From a checkpoint of a small contrastive audio-text model.
Data: trained on notes from a synthesiser with random patches, 78125 training examples.
Rows from block 7 of the audio encoder, named by matrix and row number. Rows with one number belong to one channel. Each number is 128 + 32 x the weight over its row's rms, rounded and kept within 0 to 255. All counts start at 0. Numbers have three digits each. After the name is the row's rms in percent of the matrix's.
# convs0: expand pointwise conv (encoder.blocks.7.convs.0.weight, 192x48x1x1), inputs 0-47
# convs1: depthwise 5x5 conv (encoder.blocks.7.convs.1.weight, 192x1x5x5, trained with AdamW), a 5x5 kernel
# convs2: project pointwise conv (encoder.blocks.7.convs.2.weight, 48x192x1x1, transposed), outputs 0-47
convs0.42 115:057100128148112148128128114120128128128128128153128128128096128128128136128128111128128128128128140030071167128194095144153159199166196054168128
convs1.42 096:123087103083088128099120105118105118114107104151137116163167144173144200198
convs2.42 101:091179072128128128140128128128153128096100128128128128183128128159128092076100106100193167167081074095108128128208128057088128128128113081128128
convs0.43 101:189140128128188128128128128128105147128128128128128128164166047102066079128128112128128128083179128114231128119128196159128128082128100128104128
convs1.43 110:106082060166135143113091158137136099096114125097162142099123120175174070095
convs2.43 104:128128128071172064128096128140128128128128143128128128076189175128088128128180099128095076128077047107128136171114164128099128128170128128088189
convs0.44 110:177128090128128106128089128128128158128183208074081100140128112200180128128128156151192128091128128077128160135176105111097128113100128128128186
convs1.44 094:124094109130152125107131125151076107081079085067096120092117163159186156144
convs2.44 100:128150128128100072128124128128168128128177169175169099150128128196128156111249182163112128085128128128128163189128157128128128088128128128128128
convs0.45 099:128128128128095175128128171161069128128076128145201128100128103170190092128075171128128156117128128074128172150128128138128204128179128145182128
convs1.45 104:151165152152174144181167111167163130125111130138110054086087107094111099106
convs2.45 102:128202128128128095128128156102128128085161128070168128128128070128128128079139135149138153128128105191191195102097128128193128128150081128128197
convs0.46 093:128166128063182182128128128136218128121142128128128107167064128165170128128128128128097128128119128128067128109083128181170096128093165124091071
convs1.46 084:130127175182215087128145168201132126121156160138129147116113112121112109111
convs2.46 100:150150128158157128128173128174088128097118128128081128128128185085128108095128094115056194150128179128128097185095180092065146147128087102106128
convs0.47 079:128128128053089104128077128104128094128143128191128128128050162128128087128179177091181128163128128128168112101128182205128128145128086128128128
convs1.47 110:157183157139159111136122088140128140113133153108114077116127064100048102091
convs2.47 091:128128128164153128171128128091128192078212149150184128170128128128128128128146145084172128128128178112128074166128173164128209128128088167128128
convs0.48 101:128128128128102128181085079128128166128082128098080096128128166176103165128087185128162098090128114128128171045163180137128128192162128128128164
convs1.48 117:113117111134117106106109103100126132118130165171176183172197171181171133144
convs2.48 108:102128161128180168092135128088101128128152128128096152081128026146110128157183074128128128128128161162078128180184128107096128085104165128164128
convs0.49 101:072081186128128102134128159157161087128164171142128160077128051128106183128128128177128128128128128051128107140148128128128128183160128152058128
convs1.49 107:167150149139150201153164155160172148125130144172162148117130170195159125128
convs2.49 108:128138087166103162169186128128128128110095128067165157128095178128128072134128104128128077087115081192128183128128128128170108047112146128094128
convs0.50 113:119128105128128080128094128149101128128128115098128221128115128125169171203072171062098128140128128128134205150104128106168128128128076085157130
convs1.50 083:099112089115116147142155163155066092139107109175162183162162127145165179112
convs2.50 097:117162208128128128128049128128128128128169143128128105165128128089128128128087128128157054128149043103162093128128128128190128128079076100132090
convs0.51 104:128128099128158128157128128128166079128128196128095160096197128128128128167144112128128128128138128172163128051171128128128223128062093098141089
convs1.51 093:149179164210175144159137137129096066104094078113119124112139116098117126118
convs2.51 091:128095128128158174128128081128128128128128224128001182128128128128159153153128128160128128128167079128103180150128128128156128078115128128128128
convs0.52 113:128109154102128128128096128128166181097184128108151098128089068194082128098128128088108161123128185164128128189090065128158156128162099171090128
convs1.52 103:151176158174191133155156171194116131129112134106099074118091108133135092122
convs2.52 098:128128128080128093128179128074163050128128067106111128128128111103190128128128128045086162128128128128182128128128193128156080175135120149149148
convs0.53 100:128096154113128128128128090173128128185182067128163128128128128128167128103128097032128128128069092169091093094128086104128186179112086128128128
convs1.53 086:084094095096118111083085075093098088115098100159139129154132169164148147175
convs2.53 098:128158063099128128128128109024164128128144128128128128200157128128192154086155115185113100128128128128083169163128157112128128128163070128082128
convs0.54 113:154128128128128128154128166085096128085128128178107101128128128128092076180128040128128172165158128176108083128128182128128136178080111153195090
convs1.54 103:104096124111097078135127067075126189146119091076155129093136085125101102133
convs2.54 119:234165174128147186110158165150128106067128113071083116128128085128128112128106128137128184128162128128166128113128099170132128186128128128085090
convs0.55 104:189083155128065128128150128175173128193080155084106128128128085128128132128128128161128128155128128128181128079192128179108128135082128128128206
convs1.55 092:123134160115126077096088115093119120140124106162164171213150109098135185146
convs2.55 094:161153128185179128128053128084148128098144128080128128079128128054176098128128087143154128128128128093128128128128023128119174128128128128099162
convs0.56 106:128128128045185128128086128128096119128128062032128125167128058128128128128222128084128159128128100128128150128092128128157128128159128128128128
convs1.56 098:131136092105114109121114128122110169116143131128132154197110179082146213081
convs2.56 108:128128095128090183211128102128128128163128165204156128128128082128128109210060128128128128097128128071087128128165128080128128128073128134128107
convs0.57 090:128188114128128128128128156128089086102154174158202128128128128126171090120128128128128063195128068171056128198128128128128128128159128128156176
convs1.57 097:156099137133129130091156209161116098116133145135137120134135180187190142173
convs2.57 075:159090161169128096078047128128069128128128128055128171103096090130087128128128096091128197128128128128128097128128128128152074082178128128128082
convs0.58 100:128169098128186169091128128128164084128205173074210128128128128093128176128098128128156166144105128087128128128090128097128173128192128128086128
convs1.58 102:104128150103082144154175128061184170154108075152155153118105099103105127099
convs2.58 127:128134099113128067128128109128069162164128128128128020128150097128197117194077070128102147128128128128128137131136161091151091128153184109128128
convs0.59 104:128128128128146128128128104115214128055128128084128142168128106128145179128076128128088191220152184106128173128128128128128128163081128128128169
convs1.59 099:101138101099114076095133100121171181152167169137129128129131167179180174154
convs2.59 097:113157128083128128168128128128128152158054159128144099128065146128128186107184128091161128084128128128128128167128188085128150128032128128185128
convs0.60 098:084128159161128128146167128128128052095128064147190128128128128116178128108086128128128128169109221128128128128179128128128179128128167067174128
convs1.60 092:163125085113122140129116147184149116162158160123066073094124177088080150128
convs2.60 089:128151083128128081128128067128128178098128231122128128128128089128102128150160128122188134210128102076128128128128070057128128128128128101128128
convs0.61 109:128128128056128128128169128128128074099128128128128128128140062128128128070182062081128128129085128193197128128189128173109128155128102073128128
convs1.61 107:117124040095126155118109097161130181199151111137164165150113114119130115098
convs2.61 092:128189151187128176128172128128065128128188128128128176128096143128163128079128128098128180114176159128128128128173096128128128128021157128128128
convs0.62 093:128128128180157151151218128128093128128064128128128128128060128128128177128175052139072128154083200183102128128151128128101128128128128128128128
convs1.62 088:104185177159161104125161156157107083087163151127118103137153186142160164155
convs2.62 072:128128128128128062128128128056128138166128128128128145128151183084128188128128128063128128178200073155060128128128128128128128128189128151128192
convs0.63 121:167081128199128203102128097077094098072128081099128128128113128128128097128128178107128160153164128084128153176128128173189128128167154128079128
convs1.63 108:075137096154181168139125089100099176127094125146081178152128111185105122146
convs2.63 109:128128182103061067128128128128128128175128151128128157074128058128128190128128133100128110128128128112128099099128198128128158173128090128218085
convs0.64 104:128179128063086128128065128128128107128194078128128128087128128167154066096096102168128128104179176150201177128128128128128128128147128128183128
convs1.64 100:072084089104136108106114150108118110106155120162161176184184146125172162149
convs2.64 138:128046161128128102060128128128128112128128128105102114162128128128087178128128156144114128087128014096144128106155082128073089096086102128101128
convs0.65 114:090128128148070128170106062112128067128128093128144106103124128179128108203137128077082066128192104128128128128128133180128128128128128138176068
convs1.65 098:097122132118127121135115122127103191113124141088202127077104121207162089127
convs2.65 131:151213128128191131097128190167160161148128192064128161155128118128128128128084128140205142116128120093128170128128097128158144103177167128109112
convs0.66 098:095162128062137128155160128128128128128090128095128096128170067128128128128167128074128128128089128098078095084128165128162195128180106128048181
convs1.66 114:130099107143118118101133133125101115135122106134183185095094135225183112108
convs2.66 127:158162128128209099062109128104159112104093166103072128128165113147071090193156160128128091189128128138167150128128088128100082128128146128093145
convs0.67 081:128128128128098116078128128103128128156128128128128128162128128128128128161128128128128158128082128128181234128128128128128198057248131145128128
convs1.67 093:115105091095085131140143073061150121145105053147118153088107104120121125083
convs2.67 068:128128128174067090185128128128074128128089128128128097064128128186162165128128128128070189128082128128112128128148128128128128128181158037090128
convs0.68 100:128075185166136154151128166128149128128092128128128074154090093054128167108128080209128079128128128139128095128128217128128087128158128141128143
convs1.68 089:041128109115094139115127132108122130192137110102110144148091098104153117051
convs2.68 080:128128087128128188104067128128178128161128128128128128128097103172181128128128128161109128128061128128128098085128080058128028128070128128128151
convs0.69 091:128075128128128128131128128128117186128165082161128128128128115112104128075128070203170105053163128162071153128128128128160115128221128128167128
convs1.69 130:139126120137136119110130119126102098101128138091111144130130134196218202175
convs2.69 130:084128128128128118162128128145134190196128195101188094182128128173128128141128137144128128128139201116167094152174115140077128151109153189172155
convs0.70 096:159172128190051128128128192128080128148093128184128066172128128166128128172128088128085128170159128128104128113128128046128128128128101166128128
convs1.70 084:143129201132096118118162126131079114154129127065135123143092077082067109127
convs2.70 081:128115128128128127054180154128128128104059053128108128177159128077163128128188166128094107105128128128128128128113103220083128182128128128128128
convs0.71 108:128128166151086070053128128128092128128187052170135128128085128107128051128182101177102128148128128087093128128128094128128128128145128120194128
convs1.71 092:117173184183155155179165156166116149149108106072106097097115107109124095118
convs2.71 108:128089128086128120174170128097062074128089094128128128092128128067086128072128200083182128128158157128105128128096128128128163059128128128169128
convs0.72 111:128062103090155128128128146253163093128128128128184128128128128133128128165128128128157135100128071152128083128165141181108128114167128056128128
convs1.72 102:198068214088117121125115143128115159100124112107147081101107133148135103123
convs2.72 112:155094128087076128121140159128128128128091128099128128128177153072128128170128096128128152097128128210199128128128166189082128128150128031128128
convs0.73 103:128096128090094128128128128128128128128128160196128209128128153128128128175098128169128095128128155221157128087128128171128215103128128063154128
convs1.73 107:108097097092075140140138121125126055097108134167091149152152169070083136141
convs2.73 102:128128118128158060128089185162128200094128128148128128128128128128057128139128128109160057179188082128074128188128128128089128154128080128128128
convs0.74 096:128153128128132061182128193128099128130128094128128083128155128128128084151128128128128128212128128051106128128128128128128084034166128128080166
convs1.74 106:138140063117119149162069088102149189119097128131127164107106092121184118088
convs2.74 105:128158128099087200128128128128179128145128108157116154156175172128151128099172142060150152128128059128061177185128128128146165128067128128128163
convs0.75 112:128200183128061128128128128128128128164128196182128128128128103128089128099128140156101128211128172102128116103148180128107128128160128151207093
convs1.75 097:193155109139196145094121142123136136145179161138128150165160148185175157116
convs2.75 093:128128128101128053128188214181159128128128128049128096128158107128128128128128128124186058072059155128112128128128128141128128091128128128098128
convs0.76 094:086128161175180128169128184128161107077145071128128128128171128167128128051156082174128128169128128153150128128128128190082128169146066128128128
convs1.76 102:136106098105097078109109120074087113179202142089109121146139073130118147147
convs2.76 094:074080128196177078148083184128128128128089128209101128128128128128128128161128149128128170205100128128128128114095052128094128128100104128108128
convs0.77 097:108128128096172067128128133164128128154146153128103128180128185102097128128188109128156166058128099128128128084128128128088015128124154163103128
convs1.77 079:102090171186163117125105141126119134133143101044103131168167080166114108132
convs2.77 052:128128128195154065128128128128128128128128128128128128128128128107060159164190167128128128089128247072128128128128128128178128128128128128128206
convs0.78 107:155152128065128185128128148128143063101104089149128154128128204128086085091163073128128135128153128072148128180128099093160128087114069089128128
convs1.78 094:093092103121131117093109130118125173201194205121137132146148116132140163151
convs2.78 101:100121101178100128145128128074185128153128128079128057151128092166153206149128119088093128128093128143128128170128147128070077128091203128128128
convs0.79 096:074091128128134128128058154128128128099065139128058128166128128128128095128180128150128128196128075178034128155128128128142128128128128128128192
convs1.79 107:170173169139112155125159133051136105156155080119101141190120127125122179138
convs2.79 084:045128071128168128128128084128128092128128128128128128090128169128148128068166177063170108128128055128078177128128088128092128128128128176088128
convs0.80 093:105128128148128078167128072128128086103092081128128128128128070074066128128178160072128199180128146128128128208128154112128127128128177128128103
convs1.80 104:141131127139106116109060106099100080081098087094088070093079123147132136146
convs2.80 078:128060128128128128106079225128128128128128128080128128128120128128116101179091128097128128095071072185128128055128112128168158128057128128113128
convs0.81 087:128128128142098070128128128128160175128148128128128154093089131128065128128155153086128128153089189081128128128057169178128128098035128128190128
convs1.81 075:158170170154151142144133196124150167152175167174153172144170115170133124134
convs2.81 096:174108195147128160069128128128128157074201094128128128128098128128128063103167128128157128075128128108128128128128128053128128105102178128191175
convs0.82 083:128161128128180165128128136148128128158128103101128128128195128128074173128142166128128128066164128085047050170086128128128128128191071128128128
convs1.82 092:128159130093141102108087063089073118112129122074061108157125091118101149116
convs2.82 069:128175142128128128128128128101128128128197128128189036128146097128100128128185128128128077128128128128084137128128128222128128176057128128128073
convs0.83 087:128128129069128046128066093128128070210128128128128083128189088128128167128128121128128128128128128064128051128099128128128128128128128128066128
convs1.83 107:089118142164132075084137118155110079137151143076077119119129081072081124134
convs2.83 078:128128090114053083071128128169192128128128128128128128145151128128128128128128177072128187155212128128140128175083128128098076076128128128075128
convs0.84 078:097128128052128128128128128128117128069128096128065128129091128089128121128192160128201128161177128182068105095128128128128128186128105112128197
convs1.84 100:094092090106133066096094092115104082087096129078070114113103112106122118150
convs2.84 094:128128072128128172063128100138128196092172128128128128128182061079107117128128099062128171152128128095128176107158101128177128128062128128155144
convs0.85 104:128164175128094128128184112128019128128089128106103109128128100128128197128128128128128167092116169192128128164128194128076140099128128170098128
convs1.85 093:157139133177200132153121163142142164136140118112141102096125090088073085073
convs2.85 102:128128128089118128128148128128158128189179158068103042128128128064167095084109163128087128150128128128162105074201128112128182141128156128128161
convs0.86 105:192128128128168157128128181071128128127169128172128088096128128128128095128128173148045128098128128167035128128128128128128128128128071118160061
convs1.86 112:106095115101117135122122128115133153157109107074092078062083172158166164169
convs2.86 117:128128155166128094128178188088128128176128168128164128079032099089128086146128128128165156128128128211106128128205128114128128139135109128103128
convs0.87 106:140128128104128179150103168180128128215141128128068128166101128110093128153128128128158167128155105098128128128164202064128155051142128128086150
convs1.87 086:084151122136083115189132157109104211110184108113171123147112100116128149106
convs2.87 089:128128149089128128128128192193128128128118128128128128214128128128151128128128128007128186191147128072128166116128081128128128128168128128128128
convs0.88 111:064105088117165071144208183128128128184128164128152128128063158080128104086091128128128093128128079128158100128128128140074128150106156151163105
convs1.88 096:112105092170130109098149191099062092173163134131138128112120131096071145091
convs2.88 093:157173094128128102128128178065128100128130061128116166093169128128128128147187104148128073134128128095174128128034128128128128151153076195128128
convs0.89 107:173095146128083094128178153128085088094128128156128164128153128206128090128128182128160128083128133108128151123128150128187121128172073181164193
convs1.89 106:157167174162171165165171149161106111111104126090086071099107093128099106131
convs2.89 101:172189115128179128128128155128128098128178044163128128087128082081148128128128062140114159128128128233140128128128114128095128086128128171128128
convs0.90 098:128140110134128128128190173119075128128128128169094075128169120081167174128091169082128079128158128177110119128128196128204088149128128128101082
convs1.90 098:090110103084112133128118129098091103102074106111117123109117169187175198156
convs2.90 105:073159102128128128128090128128196110128154128128073128106128128100128128165097128225196128128140128128128128128145082128128112128226128128065105
convs0.91 089:086128185131239128093177186128128128078128128128140128099128128055047163128128128128128128069128099144128155128128128128128128147128154128147089
convs1.91 109:036108117156153065116142129139097102158152152106080119125132105082100108107
convs2.91 095:173115176128216128195128199163128108128060128128103116074155128122128128160136128128067128128128128181128185087128161128128128128099128128081128
convs0.92 119:213128065128097128146128053063093128128128128128128191128127071099128155128108128086128093175102156128097128128138128178156143149153089128113176
convs1.92 088:150146130120169187155142143177155132100120129178130095135143170191157152186
convs2.92 083:128178181128166129161128128105128128128128091128168128059157063128158174128187128128175088128182097128079128128128148128128128098216166140155128
convs0.93 111:128062128128128190128082128128166088128101104187166190183128128144097128062165180095084128128146165166152128105128128128140193092145128128128128
convs1.93 105:166167149115127113110090074061121132131106096086146135147100084197159131121
convs2.93 108:118107173078128173128146155128184074103128128128219152163128128128184200128110128166128128067128181128128128128128128161157128128169104128069128
convs0.94 104:159122128128155180128128053097128128086178128128128128176098128128128154077128199128069101087090169128171082128083103185110128172128128128094128
convs1.94 099:147156116089097186124114138108175179113105088180169119104087159149112121081
convs2.94 090:128203093055193110116128186128070147092112146128128128128128128087128128184096128068172128128179105128100128128128128170128128128201128128157128
convs0.95 097:128128128155155221128128128157095187128111128128089128128100128128091160145128038171128128145091065128086128090163146128128078193128155128128153
convs1.95 096:037109091109130053085092089130091117125122123110127109102101139123113115156
convs2.95 099:172081108128128128128168197128161168113128128100173128045128093154128079128123128128098157128038128181168128107128128176128128128128181166128128
convs0.96 087:179128128128128128128170200197128128128128128174071061128128092198128155158128147128128128128128128162075128133128195163191079128128096128128128
convs1.96 101:049082100099106077140149149181117109130116162154132115071095103124118120098
convs2.96 079:128128128128128191128128128053128128108128041128128128128128128096128128128103128128072180128128160098099081128103166164128047077152083128128067
convs0.97 096:075128128096128128097162093128063112097128109128140128128128188128081204128111078083104093128144174180128161104079075128128128128174144106128182
convs1.97 096:107045063090110125075133099156125111123133152167129102114118135130076090116
convs2.97 086:155128128128166128128181152171128162086085128124128128128164128082128128184128128128085217128102128189128173061113128128128072128058128128128089
convs0.98 102:150167081087167119102113128128128128128128076128199174185128093158066143128194151128130128092128128091156128087128094197128173128179147128106128
convs1.98 111:064102155153115098171171090141143225149112147141139122114117128105099115111
convs2.98 107:160128128218091098128163155128128146141128181176080084128179128128178128166128092128081128172128189095128144068128181128108097128128151105138128
convs0.99 101:128150101153128128081081205162128171222128143098128128128180128151128128086128128128158128087103128062128087128128110128055128153128128128099180
convs1.99 103:126177164171148108105086112088152145165164173059103130146134110098107090103
convs2.99 089:045107174128128128128070128128060067128107134172213128128128128128128104154107128128128087128178107051128128128128082155128128128092128128128176
convs0.100 109:077128128128128128064154128128101128153128098190092128128111128046138107128128128082033128128071128128128128128128082145093128128150087084089071
convs1.100 090:121123157150115138155158132135142141165192121206163156150160182152159160167
convs2.100 084:128125128125109128079128128049128128128169142128077128128067128099128072128207128128128094136073128128052128110128128172128128128188128128196096
convs0.101 103:155128179159128128071128128157128128150128098190057128177074128128187093128088165171154173128128182149094139128128128194145175115142165128128128
convs1.101 092:130070090124154143080138147167109128106127166094117099150200102107103137189
convs2.101 110:114158108128093128064114128128171123099159100173128109094128169157072128065128104175128055158116173162148167082128087167096128128128097074128128
convs0.102 108:084147165111128128182115128113159096128086128087096165161128128082110170188077152083092167195128172108104128128116171128128057128128100128147168
convs1.102 112:115115133124129087101117094086139160139144133199214157146163082099116119120
convs2.102 097:084128152128174167128128147089128128157113111089072034095128128063145128088128128166181128074128128147128128146088128054093128128128092128166128
convs0.103 108:128161128153128128210128083123158074172174128185128178128078128167128128107117086166073088128057128163128128128093128128128128128128128128056128
convs1.103 107:132050178113127131086173127133124084158158146127079159141137136062156132134
convs2.103 101:189128182128128128078118113151096159128128114128091128128151128142161128128175102041092163228176128073128149128128128094128128128191128128128128
convs0.104 122:128096172166101128092168176128128096128149075176128128154160083050199128157128128128105175128150093128128128158157157128095050128128141128128174
convs1.104 095:086083097103086104085122115093102110104128085128194136132157150182159147161
convs2.104 085:154190128128160128140101022213128128128128136202128128168087169128162145128164128128147128179128128128201128128115128128128128128128128128128078
convs0.105 103:128180154128157128094186128128128093128128128067128078128128128128161128130189128128128164079128162056089128066128128084124119128128029128162128
convs1.105 095:122107133112096129121077186111150191116112109113163164076091125090161120074
convs2.105 110:093128128128094174194080166099236128128128183137189128095128128192128128179108169103128128128128085128084128128128128111128128128128128128178128
convs0.106 094:128050205162128128110128128189128214134128128128158128128128128160128114162128113103128193128159128128171164128116205097128094076162128128128128
convs1.106 096:159168208180135134147173174127132131114135138120120083102140120082083090114
convs2.106 115:175128139116142128091073170104128096128085128128128107169128128128128077103150128158103128167128128160180164202128195128128128096161052128069089
convs0.107 097:128155128128128128161195128128128057198128179172128161128084128128163128128128128227103128165128161165128128102098128128165128128056128128128168
convs1.107 092:187127114079121185177081087124181161125119125155168139094100128148110103134
convs2.107 094:136128128128128128128115172128168128098128109128128128097128172203128137128199128077163037128091128121128076128166128212178174128128093128128128
convs0.108 113:150128128091111151128125206128128087143128128067128166128202128189157174145128128165087128128175098076128076128092173128128128075146104128118176
convs1.108 085:116115075119166070127145085194100080141113125161096158141098136125075127104
convs2.108 100:175128128128086188129128100128176128128128128128149128177180044128128128187166086128094182128128090128190104117057173128082128128128128128128116
convs0.109 081:171060128128128128220128128099128128128128176128174128189150128136176112128193086128128088082128120128094128094128128128128128083198128099175128
convs1.109 094:123094084061081117073085079074146159134116133120139130135125150164159126096
convs2.109 094:174128200110128171128128128128189128128196128128173128128179166128180128128128128128075161067128181161088167128128128156128107128128128128047128
convs0.110 095:128128133128062128128214128219128082128187128128102128105128128128128102099128136128036128154128128128194128164155128128128128128128085074108128
convs1.110 106:098121097069086150195150120099145171164115092153132141129082116138156116073
convs2.110 081:128088128110128128128142173188128056128128128128176128128048128128084128128128128113128128037102216193128110128191128128121128128128128128128128
convs0.111 087:128128195128169128157128111128158128141108128128128157110086092128128208097150186128128181128048094128128128078128059160128128128128128180128069
convs1.111 097:160142108106129179139134134103182105111103082180150106130076150141086111060
convs2.111 073:128128128128069128128128128128128070128128182128128128184128128128128128111127128069128128128128128235047183128078190156128128128080128128128084
convs0.112 093:062128128101128158156180128128054128108148207189128128128128216128137082128128128128128156128188128110079114128128128105128128128128128128193089
convs1.112 095:117063085073120138133112103117099114157152131116109176148161130138125061066
convs2.112 095:128128128045168065179178128128124141128110105128102191187170128113171088128089128128128128045160128128166128153128169128128150128160082128128128
convs0.113 087:155128128196128116156128128068108128147128128015128112117085128128128128102128128114128128091128128128096128128128146052085128128128128160021128
convs1.113 096:095158126153114063135105096078102159139163116061111085095091092120104135117
convs2.113 091:088128100128079104128128128128128128128128128128128129051131128098091128230128084128101128062071128128088103128128052173128128128128176158086128
convs0.114 103:128120141100167128128060161143128157146082128128165170154049156128073128128128063045128112128091128128128106165187128087128099128098105156128156
convs1.114 078:093118139136148077117127133180095091156187167078133102161165118106151122185
convs2.114 110:113128089128128093128128165128128128093088128128128090128147077212161128226160169128105128091179162128128114128128128128174187128100128122199128
convs0.115 085:128167100128162128206128170088128128152117128097128128128055087055135128128128128128128190086128128128128211128152128128166128128128070186093128
convs1.115 076:113102096111099102125121125134166186181149117169169133133071170175134148078
convs2.115 080:128178143128050128128128166128128128128128128108128056128199198128098128128174107128128231084128128108128128128092164162135128128185128128128128
convs0.116 092:128159128189128128096206128128128163049181128172076128128169128184074128128128128128193128128097128128128116128128128128072201128128099128128128
convs1.116 109:062112132134120078106112102119103109133131137080128141162187054085094143131
convs2.116 088:128088128128128128128128128128128128055057128170084146163171128158128066131128128110128128188128147116128128128128123234128128120145078066163170
convs0.117 112:128100176168128171110076088059093128128116109128163168093161126160159171128128128157096082085128196128096161128095060128128095128128156128142174
convs1.117 099:121089163086096112115159118106127127192118120116117189108136111101195068113
convs2.117 091:128128166152142128128046134093128185128128066101128104128128128157128128128128078128128128128205128128105128110128128128097128032128116128111028
convs0.118 075:080128197101021177082128079128160128128083128128084128166128128128128128156128159128161095128145128128128161128104106128128128128088172069073128
convs1.118 108:127126067102122118088072079120099131086124111142095111099084070094104103098
convs2.118 114:169084128128128128128121203140128156128128128128114128198128152217128191092128088128128128128128088133081082165128062128145128128055128160128128
convs0.119 096:075184175128082128182128044166167097128128085097128128163222186128097128105128067128128128128159147128118128128102128128128160128128128128128107
convs1.119 097:126123130123096163147162130125162141143105076072086108072072170153131167167
convs2.119 090:128126128056089158090128128106197063128128128128191173140096123167128128205128128139128128184128098128156165128174101141128128072169128128171128
convs0.120 093:168193065156110163128109175164151128166128128203080128128128128117092085091128128185128128128092128128165180128161128128128103128064159128128071
convs1.120 095:178169173153087186200160093107119145158145150091126135096151120117110119144
convs2.120 120:110152128128159078128128128161119173160095128128111182176128144154047128181139159128128082128128092128128064128077160127141208083128103163161119
convs0.121 088:128131128080128128095106128114128128177072098128234128128181102128161128128128182174094164128128073180166128128128128153128146128189102168128165
convs1.121 099:084117104130122116131164157146142140180191174119099088158170114090092073127
convs2.121 086:097045084128128128128076128128179128147128106087128128183128065113085128128128128128201081175128163091128173056128158128128128128128155164128128
convs0.122 089:128128119095128193128100000128128128143128128128128128128128147164128128128174128170176094174080126128107128096128128053128128128162069128144128
convs1.122 088:110101131115138094131100121159122102165191197101125134142158121172206127153
convs2.122 068:128189191128128082128196128128128128084128141128117128128128128055128128128092057128057128128181128102090080128128168128128177094128179128153128
convs0.123 096:171168074162128128128114128128128128178128128195128128162128177128074128128094128199128192128177163165128128099089077098128173086183128128128128
convs1.123 097:123057083103119109073138107115123059078124145135114115161146121083089116147
convs2.123 072:128128082128092023128082128128128128128128128128066128128128128128128093051128183128128092170192128128128206074105128116128128128128167128128128
convs0.124 112:191102128128128128128128167193080164064128128160128128128149081127179128189128128160068150128128082198150190128128128160128166174128128128128128
convs1.124 118:161151146146154116143150141135063065075091061151136128151128171155153148137
convs2.124 117:067128128104128128128128153128221071128128128151109128103076128067145106188128128128128101145128140101078095194128061177128128110128128155128080
convs0.125 094:128138128098172128128150128128128161193128128128128099128128075072173128171128128128173128128128095230128159136107071079128145054091119128128173
convs1.125 107:091119148144168135137096159167083068110098147111121097117104158126084059091
convs2.125 076:165128128047128167128128132162128128128128098149128104171204089128128106192128128128128128152128128128151072100128070128096160226128128106128178
convs0.126 103:128093128160128090128128212109128149128098175164128070128110144164128093128092100128105128252128185121128067128128128128099128128128098128128128
convs1.126 093:127098112186158140081149189148136083180142094106131156120122117168168102087
convs2.126 100:128083128198184128128128128166165128096153128128158128090128128128145159151104082109128118128128194128166158128128191128128071174128093070161053
convs0.127 088:128060084069128128128128128084171128163128128128091144128128086128128128128159128128128128162128128128128101180188066118128128087188128235128162
convs1.127 089:062068102145151089075127110150079065110121152115132157136136099135095105119
convs2.127 078:100128074128128128128128156056128128159128066149128050128128128061147128228090168127128115128128136128128128100175128128057128082128128128128128
convs0.128 095:128176128128128128128160128128128128128128171128128128189128040148128100094128063178152149128153128147128172128094128128073080143128205128173197
convs1.128 088:175187161129158099127133111119115098097095090090067094091066120112132115140
convs2.128 090:128128128086079128157149196128128104128128128070128075161080128128111128128098128128128128173128195073128166128088192174128128128036128107128134
convs0.129 106:128128093162128128128128106128128128128128081071088093128128074184172150086076128096128128128128218128156128128066128128152155128197071128082128
convs1.129 100:077106124131188094113085150174083105124145154107129151111092137116111094055
convs2.129 112:090159082128128128128128107128128147074128070128128128128179100128128128128128115128057152192170181155155089128128128191114093168179103128045128
convs0.130 083:104104128128105128128128065195096064128084128087155128128128128128085128128128128042128128158128168196128057128128128128089066128128128128073128
convs1.130 093:135103081100069181157148134107151123096088067111096094096098086128135112154
convs2.130 076:128086128128128149128245056128160128191128128091128128128128128147128128128128128128128128128041146183152128128166128185159128191128128128128116
convs0.131 101:128079128181090128119162091128164128128128128201154128128099128088128164158128128155090168140128194178128128128173197097128086128176128089149187
convs1.131 092:086149131098138120120139079147145168135063151145167184067099085148152111142
convs2.131 094:096139094171128172128128080128128128192128151128160207128180107176128163128128128182065128128186161149137169077128128128128136174128144110183128
convs0.132 102:187187158128128128073128174128163128110134106128167107096070128128128086055211128128128128128128128178128128074101082154141160092128152128167115
convs1.132 094:106108088078086148127142139088173155153143109116132103111094172165163165194
convs2.132 097:128128128128128099128128128187182128128185216077176100137128109128128128222128092128128128195144128128128103164128128066091075128128128128128128
convs0.133 081:129128071128128128077100128128082141128128128057128128189128192076167063128139128083128128128126128161128172128178128171128092087087173128140180
convs1.133 085:078123084116100112117119090120122099079072126097128081052140111129080118126
convs2.133 095:170128164087133059128103090084128128173128128193068128128128109076128169128137109128128186174179166087137109170128198106159128128099128128128128
convs0.134 092:128128128128128183128194170128078128100158128128106128146128023120128128128128128177128128128128128179128128132189128161128077114034128128092095
convs1.134 109:085105085090082148142118122137167166179177164116109114120118084081088096123
convs2.134 107:155128100094161160104155128054173109114099128191049128153128128128128128128128099128108065128161118128128053128087086128154063151128128166128095
convs0.135 086:187128141090127084128089103094088128128128128180128073128128128168128128128128179128128128128128128128054128128211128128158063128191128084191128
convs1.135 084:067057071086115110118096118127095132141133142163149153157156161166167150121
convs2.135 084:128150099128128128128128092128153183128128236128128128194203128128087187112128128128128083128081158128114108094128128128128128148128037145128128
convs0.136 105:090086128128128128155128128207128128046128146087099128128128095131168149160128153128128128139058128173128187169128180128066165119128116128175084
convs1.136 116:161165165208215125125113168137156123148130151115114124095141151152153155126
convs2.136 093:128077098128128157128128079070102154167128112128128128128128128128128128088162178083204128128128074159150068128128081103197128161171128163177153